A small contrastive audio-text model, trained from scratch: 10200 steps.
Rows from block 5 of the audio encoder, named by matrix and row number. Rows with one number belong to one channel. Each number is 128 + 32 x the weight over its row's rms, rounded and kept within 0 to 255. All counts start at 0. Numbers have three digits each. After the name is the row's rms in percent of the matrix's.
# convs0: first width-7 conv, stride 2 (encoder.blocks.5.convs.0.weight, 192x160x7), inputs 12-17, a 7 kernel for each
# convs1: second width-7 conv (encoder.blocks.5.convs.1.weight, 192x192x7, transposed), outputs 12-17, a 7 kernel for each
convs0.27 101:104072129141164117067181131100103147162157204171178131133133101163144140113121104150118107150157088091084084090114100115114159
convs1.27 104:156134154165134104119052046138112143128143078071128118118097105146084113090128084136120067071125117123150093100147170126083071
convs0.28 101:134137149098076121119067059063070044085009043044057083098105096056079098128134140147201165160114107133096092098100103119111125
convs1.28 097:097155148115136130119091088079100129149134129095124147143131082117087096116157159164155143130122119119113163120117159133108134
convs0.29 097:098106105100075091111119099125142143151119131146163128124118137109099094103098101114146185120092079063106102101086079071105084
convs1.29 100:099134170133094140118145122132144162148139096087101125150138144048054113108122141156099095133132145147193104087100109110114097
convs0.30 099:140159127115105069077096122109094100091072156176193168139076078153121095089120138171153147135129087146094113141141138138128122
convs1.30 102:097076069107158113116105100138148144124147067091120130115096119097101126119115081044115149162145133146149108079056089125145128
convs0.31 100:075111122106096113107091076048052078120130129126141154176147123102090090101103112119113113094099095085117151133123107120115119
convs1.31 096:094143121090083095100156134143114097119082106105092127163171160121131104076058078131134145148154155148118067105135146100093090
convs0.32 095:153147117102104116096159134160166174180183098078059057116128166130131111101103116109122118123136136095083164155127118113132160
convs1.32 093:080101135119108121139147128146142151156159109102095077061112191168143126125149125137109129098095111134135125148141155109087068
convs0.33 105:133149140140130149136119138118159109133130127136136152147162164136127139145157178179128145120101095100142117117135114118094102
convs1.33 102:114091056061136163119119146154121111104200144149122132122082127071105084141185159155153142142148084119108144137167165133139129
convs0.34 100:104131132118103086093169183135129109099109144118133124112097097122129145150158157147138159151135123104076160140156143157119111
convs1.34 100:134140155117111119095129127127129118115094108133157158107084072130127132137149156151147159157153157154133121119104125126116130
convs0.35 099:184166152156175176172137156167124158126159160162131100116136159185153137106084081116128093131153143151162156166165154127116136
convs1.35 100:172151124099091129110122108129151170171134167137100105113083112106119143132108071106094114099121157152113135110142143137132085
convs0.36 101:142145148116126109176037078069119114147132069110108131145150162068078077108119135117121128129083116128146084098110126106090082
convs1.36 094:100126127136142151141102129148138110118120144128165134117157152084089053057111171188116131145175169127143180163172160139149119
convs0.37 104:129108156147147155132117105104134141126147099126104067134146155097125165145128093060139119150111127210108083097125135133140112
convs1.37 104:157166179162151113092112109124130138138120083106135111094121074136152190194164162133134093090068076116151072093150169163153148
convs0.38 102:159121121072051061105156131158123156144159166131129111134117116125118138132114106094184153184138146089096150162152151147138107
convs1.38 102:103128122126099077071143106119083068052071107138118119120151143128133141131138174197095103092117129159142106119094100079062043
convs0.39 102:160184165094084072078110069103140163152119029057087086108109107135154161154129087055136179131165110102167130131124123126101080
convs1.39 102:109084123117131085129157143112086082043098060106144144157125128095115109119128117168104092116124113081111106122161127142111050
convs0.40 095:107157133086121105147084053069134127085066155143182118120105150107084112148154160140148153129078087075115122097097091114165163
convs1.40 097:146127100066122112213078095088136160162139204141109151105099022104129144083106131163139133098103100098102095075123184189185159
convs0.41 100:073109079108133142146126091107123089074068203174142130122129107164170157127104117135055085072108105133159118141134135135145154
convs1.41 103:092102103122095103134118090114078109098081118109132149075116181149149112081076128143117114111102132145159076074101147131161141
convs0.42 097:136090107109123128091105114082103103121122074103137119126111093123122109112086085086185155161106118127156155136148140143148154
convs1.42 102:211206186119118097061155153143115134098117137141174163115103115132179191163176112176082091107125153135143161153145145104111117
convs0.43 104:086120115072129204231119161180177194153148130131127122116097129132136121130141138141133098140113093096098126124128149152162158
convs1.43 103:139143131160172136116098079110195208153153118121083086101069110128121075076109159138072111134123149153130142160138091121115110
convs0.44 106:111148141125115135124090061099101094140186150131116111109133092167165165152143121126041109062110069084066136163146123101077088
convs1.44 105:111139129085067113155135108129131084082140072109176174199144095110129112078090074086134152138148147109131037085148168165149121
convs0.45 103:105097067091088128113122151076125086116141170155131117104103126114121127138147137145186129140107094072092179138143136154138140
convs1.45 101:128112135154102113130145118099110170147150187122112128153144112112112159152116081058084126134127100098059110136156121134149124
convs0.46 100:130183167176174138125113101050059089151162086104163184178130077118123132138145142099082127132136056148145129121100074103106131
convs1.46 105:122141139130129081114169095094091091154226099130170166113130108105127144130106142159097095082117125114105177180161134154162166
convs0.47 100:142113094090082101094118132116138095119083096100100123116134121115117108120134132144208213229148105111163051043074082080115104
convs1.47 106:163168163170143133156109113107123086051113146067076094130120102055030129200207126166157157154138140159163206210221192155155171
convs0.48 094:128128154147115113113049118126182120138129138120119100075085094173173180179169154147094079065162148125115138165127143112128099
convs1.48 096:137102101117134113109167119105114144153170064104102137141173165151093108137140124156060063101128125150163118116119136127142165
convs0.49 099:122113122146131136165159108102069122110118172176146149152119117092081062078094091098135109118107061154147105122154143156166175
convs1.49 095:146117139154180115090120145130076069074122084101141142104077100116157115102134113143104112112129130127142133143146166120092109
convs0.50 096:060060131157166143118094078100098136198164155115088103100110109102109129124119092085092113161134116100168114075082056068106136
convs1.50 092:138086107078107184116094031049109118141169115093098129110090190058030064064091118164099100138149122158177121134164153171152134
convs0.51 095:088103124120164188191134159126079109075127094129129103095085091141133109119130158160172116147091112115078097074092077110097093
convs1.51 099:184172175148168107111125150133025051116156130137127063101134170183160120085149177096105105119094100081094143170164163126105118
convs0.52 098:052093072081056093106028077072070044058029152133127124110065079127103089087106139177089088058106091129082114124129144142132152
convs1.52 094:124126118106077102140117111088075081092147140111102144159123123120144111072095109130147152122104052000007090140142140135134116
convs0.53 098:147167147145093068093112098067064119121119144131125120118075104136125124131132115159074110152116115091111165106084094103051020
convs1.53 099:109146136095160131109111068082108044128150067108101123140113141094101019087131168158103121091115083104175051156188163127099150
convs0.54 094:136165186170142088066128150140117152127126134157167143113080085133115103102101109112126093114115114142117123101080098093109123
convs1.54 101:127119143147146145133087151160097107167153071076112095123124148180166113135119121129086082062066052083071150082089076096142092
convs0.55 099:072075063075118137102152187138130112140113100114126165158170170118119118129120123118066035017080059059159135103120120132147172
convs1.55 104:084143109117146181200076096091106131165150093113150130108115113085094074092092064083113108105089087084048207167095072110116159
convs0.56 097:099127115118131112111139095178149107102132128116084096109121124136127128129126110098158121096091123127136123104112129142119132
convs1.56 094:149115104129114138119112167141079122095106113111114116146165100089109160139117112136086081088132167147133172135111125129119164
convs0.57 100:122133133120114106121125134111151103114080143120111085095127151104117142168159140133111180191147171109077128123098069069130129
convs1.57 101:167174136137142129119109115144155192186154108135113104108136141134137146090083109097119124124096104090120065042110163165171125
convs0.58 100:177139145113109131138160187175163144158143081062066141172144123125117111115129129110156093147120122128162099077088139147131120
convs1.58 101:108149138140187209209092140177131091078078096140136134125099128066119146119121079142095098145146134151124155134164146136119105
convs0.59 098:125096108123133150114134123131132190181181151150122108114112145082091088088081086067126074049073035090066113122106105109123141
convs1.59 094:128135159195127072043124115143148100150180109096102138139147133201152114113114160209108089129151133121107051069097108072049029
convs0.60 097:156130122116161196175176211138100098107112082069116141137130111188173158141140127123151131152120134152161112109133149159148147
convs1.60 097:160155133164138100115186148108101134136087085099103129166170148126104099083126110179093063106103116131118110110095122186183174
convs0.61 097:136152123096085070044103123162171196166113097077083103063123172109121105099096096089073076075103112118124157137124118113111121
convs1.61 098:154151134089111095094117129100111130123163132147161169177153182148147149104122148165088105154153137174165126167152076059089140
convs0.62 108:115129108100077097104136136136155148167161086085096086128131127131133131119108098087127133097083078082056142142149145149124120
convs1.62 096:171152121106114102111121137130120132120086166138131139117115122067076065066101107119157147143129126123122165139134117109109131
convs0.63 101:132117104116168174168138120145113075087096068088094136141151174077067075104135155171044110094134036081072132142155157170164135
convs1.63 102:182172104060089136159126130152141133172176065124170151131099064106138139119147128121094101123126126099131174181167113102125159
convs0.64 105:010046084135133149119078071118127080087093105110120104104084054111128144132129131151156157144076103133099067042096084117114125
convs1.64 100:101104118135125139098107126129115097108119137102102116124130117141125128180198137153081075094113099128145100105171156088087118
convs0.65 092:147133140163138081088126127115116147139171107081110115114129123130126117113099103078092064145100119061107132129148127125139108
convs1.65 091:137157139086085108066108130150119159168154150151155152150128094104120141140169190162083070069065088092084169153103103107101082
convs0.66 104:116143139117086157171156135113133101112153112122103079051040048128098068063067075080157160134135164145141125086100123123134157
convs1.66 101:140119123103123085104133072087133156166170132086105111172196206135144138119112132104113108090078073060143086105156178144130124
convs0.67 098:121126124121145117119139164163160175192208092067109120131125138082086087089085087069139151119132108124141129109125119139123125
convs1.67 100:147165136073038062049141108085080058130146175185156109100121190081070078058056112165132131155142123110107143139111086100098077
convs0.68 098:132108123151153121123100102142150121122152126093096116141168174189166143137121112107116112089152184110127141126148113108067045
convs1.68 097:065123099068112119131167120095042078098065121144160167108109115097124130109073084077054075141125130099102127096127159183168162
convs0.69 099:114079095120107122123114125087086129127153174168162152158132106122107104116104108100141138161143114093096094083092092085100113
convs1.69 098:135173113085054056057103126134094059138128137160122123116103117084088072047089102128105088105120114120109117176170151133142146
convs0.70 104:073055090159167131116140169151136137112103033043080111136124132114146149135100087068093084095125122117111154151189173160128099
convs1.70 102:149133148115141181164238195133105152142114041087155171163092117156149144179198145117094107139122118093110074073098166178176168
convs0.71 096:158154158108128132134111132177178184147122103103133161159172145113126127135135133119155172133135105167097082093142158178138183
convs1.71 099:105101042097163152147126098109134126119135072110133165159150134075087102129132084135132149155156147142142117135166171154134074
convs0.72 099:122137078065048054091115105124147146141165128132130098042065069176165140106086072071065112123137178126150120134146154150149135
convs1.72 097:114107101086100107160122102113152167167119194157120139106124158158125123116126130134122116110131109088056139101093135117106107
convs0.73 097:117113102084105086077142076057090106132134138157134126101100120132106106103098069058095095107196163203139140150130129106092090
convs1.73 100:123175196205178160141131116107100126076082171157175157144152138169143129160159139110094114121106115101103127112125129122087056
convs0.74 098:132100073065092103078111118132126088104108137157132131153154132139139132112120111113126104120165129122166117122135136132095094
convs1.74 099:130110099103109117135124121131172171200160116136141138133108113184132114138176199167128101098123106085119145098102081092071051
convs0.75 097:062095138102091110124050084106100115122160150117143147149185167099084073101115141160062064106074143106102079069099121134159169
convs1.75 101:054076047028066058088140167146143168164152220224189117100086124132153163125151153141125118112111109098079164115121104099115088
convs0.76 105:159141148094109105086122119122118118114130081076090106109114116154136130101083076093126116103110154125141112126139135101067037
convs1.76 108:145184167143134143113159152098107149109136039086120119132082062149098094111101150190076077114120093104113040092106041059101104
convs0.77 103:115126138124127133134155104106141128110124131118086091143173173102125117118100107111125094116078093096124157146141158159159139
convs1.77 108:111126146140144166193147136110075114143124123125098116098073154108113123133138164134135143140135132115083178136117148153146148
convs0.78 102:040068046074053054086110052077083146154160122119113116106107105142154163152145110091139157145140080091086079079105116134129142
convs1.78 104:095061073126116115145121125144125095115158110098106088113160188102090095109157104121118142148135139121076189187159118120166206
convs0.79 094:074091096107102100105088120104116114123111089130132167148138123108146156148130117119037055125139150145158131134139137136129136
convs1.79 095:100073113080129118105144155177147092093139087106120171171143098099127129154117107160178165169161128138093181174154137136144117
convs0.80 105:089117117104079055085044053059092105116126116101117119137156184143126122124127142153094119142098113032089138138129115105122138
convs1.80 108:088110080074095079090152136140146110127120187155126107140164162102101097100099077098130150150169157173156219179114110130147146
convs0.81 099:090085121114111083088095088076091055072115173172146140150128141145124108103095122140116113044076042099100124133125105063067103
convs1.81 100:156131123135127150107119104105077091104160067069080127161176181162136125134146163154102081056120145163173065042066124141152132
convs0.82 099:096074066082075109129102159083100042080081142147148172172141158156167167162169162164142105184122125082086145129124125130118139
convs1.82 100:079078087058099125158058064129178172144158131140177171137128062112086078088092097122156165152101067039045225212174104063081121
convs0.83 096:121109119105104089080104131110062072089109169172162183194147143142136136124098098097104119113080108121059151160176135139131103
convs1.83 093:186157151129107089080096071072062082129108102096106138145118075094099083088155145115114139132109107100083127108091098131127122
convs0.84 100:166162128141103106097092087079083052042030114131135147110162140117138135138126126126119127165139133098071150168169169147133067
convs1.84 094:039067130139148140126140108117121133165183100128134102117136135098109129127118147147116129127116113136147119112110103089115154
convs0.85 098:114061072153178173129107134145120087069064123161147169156150138134156169168164176198160134120109127139101135124115147132142142
convs1.85 098:112101097081114133124109127090096132115159121149124111156128133137177159174118097119121124100100080082052131148150118153173146
convs0.86 103:090134094088058048083137090096097114117139101082072080113111097117104096098113138167142131167164162115151127129119139138135138
convs1.86 106:058050089121138116118103120113135114085107092113072052078088079135115070084103119156146158159165158164151160149142119130138140
convs0.87 103:146137146154171167181161128127128115097069107126132137134109114087096106118118114116136153136174111088101112120108101115126120
convs1.87 106:130138127104109089062155145093113084123134135152143127097096099192160148114131112165125105070105115131151098126088097111119079
convs0.88 098:167187191177169145122143154167188141163139156169140119119137115141130117109121134116112157104085088127135131144184175169135141
convs1.88 101:108129134074117140127188167149134116113141078119152159141103083101139147135126093112129139118102110114132201196205183157134113
convs0.89 093:114111060085071081122140128129132130109101081045061068079047070118104106124146138146125115109130124151174100132125146128136104
convs1.89 093:071031089113140141156143102049064091095080146136097126151159113128134098109068117149177186163161155160200163120102093127148175
convs0.90 105:132134124100092100125000066076128108158146138131149112161112155136138144141133129120158149075110109144043111137123142126117104
convs1.90 101:135143119092093109129090101109109126139108141141130114123097041095089067097119133146135128112096093100114101128142116106101100
convs0.91 100:112149161133090082058106061078107120106092113091102111123142185065068084088075074087120146147100072115112132118123104102084066
convs1.91 102:172170151131138105058062088064073088139182147124128181176157122139114122149157138119102112109138163146131100097105116133138145
convs0.92 107:108101109065088073101085110108156124137169072101116094099057069108118122140139122100142101135121143160145099096080074058102130
convs1.92 104:129129111086087102149129109086126098114155221191130184169152163123157122098103140174132137164195143140134110151187216161120089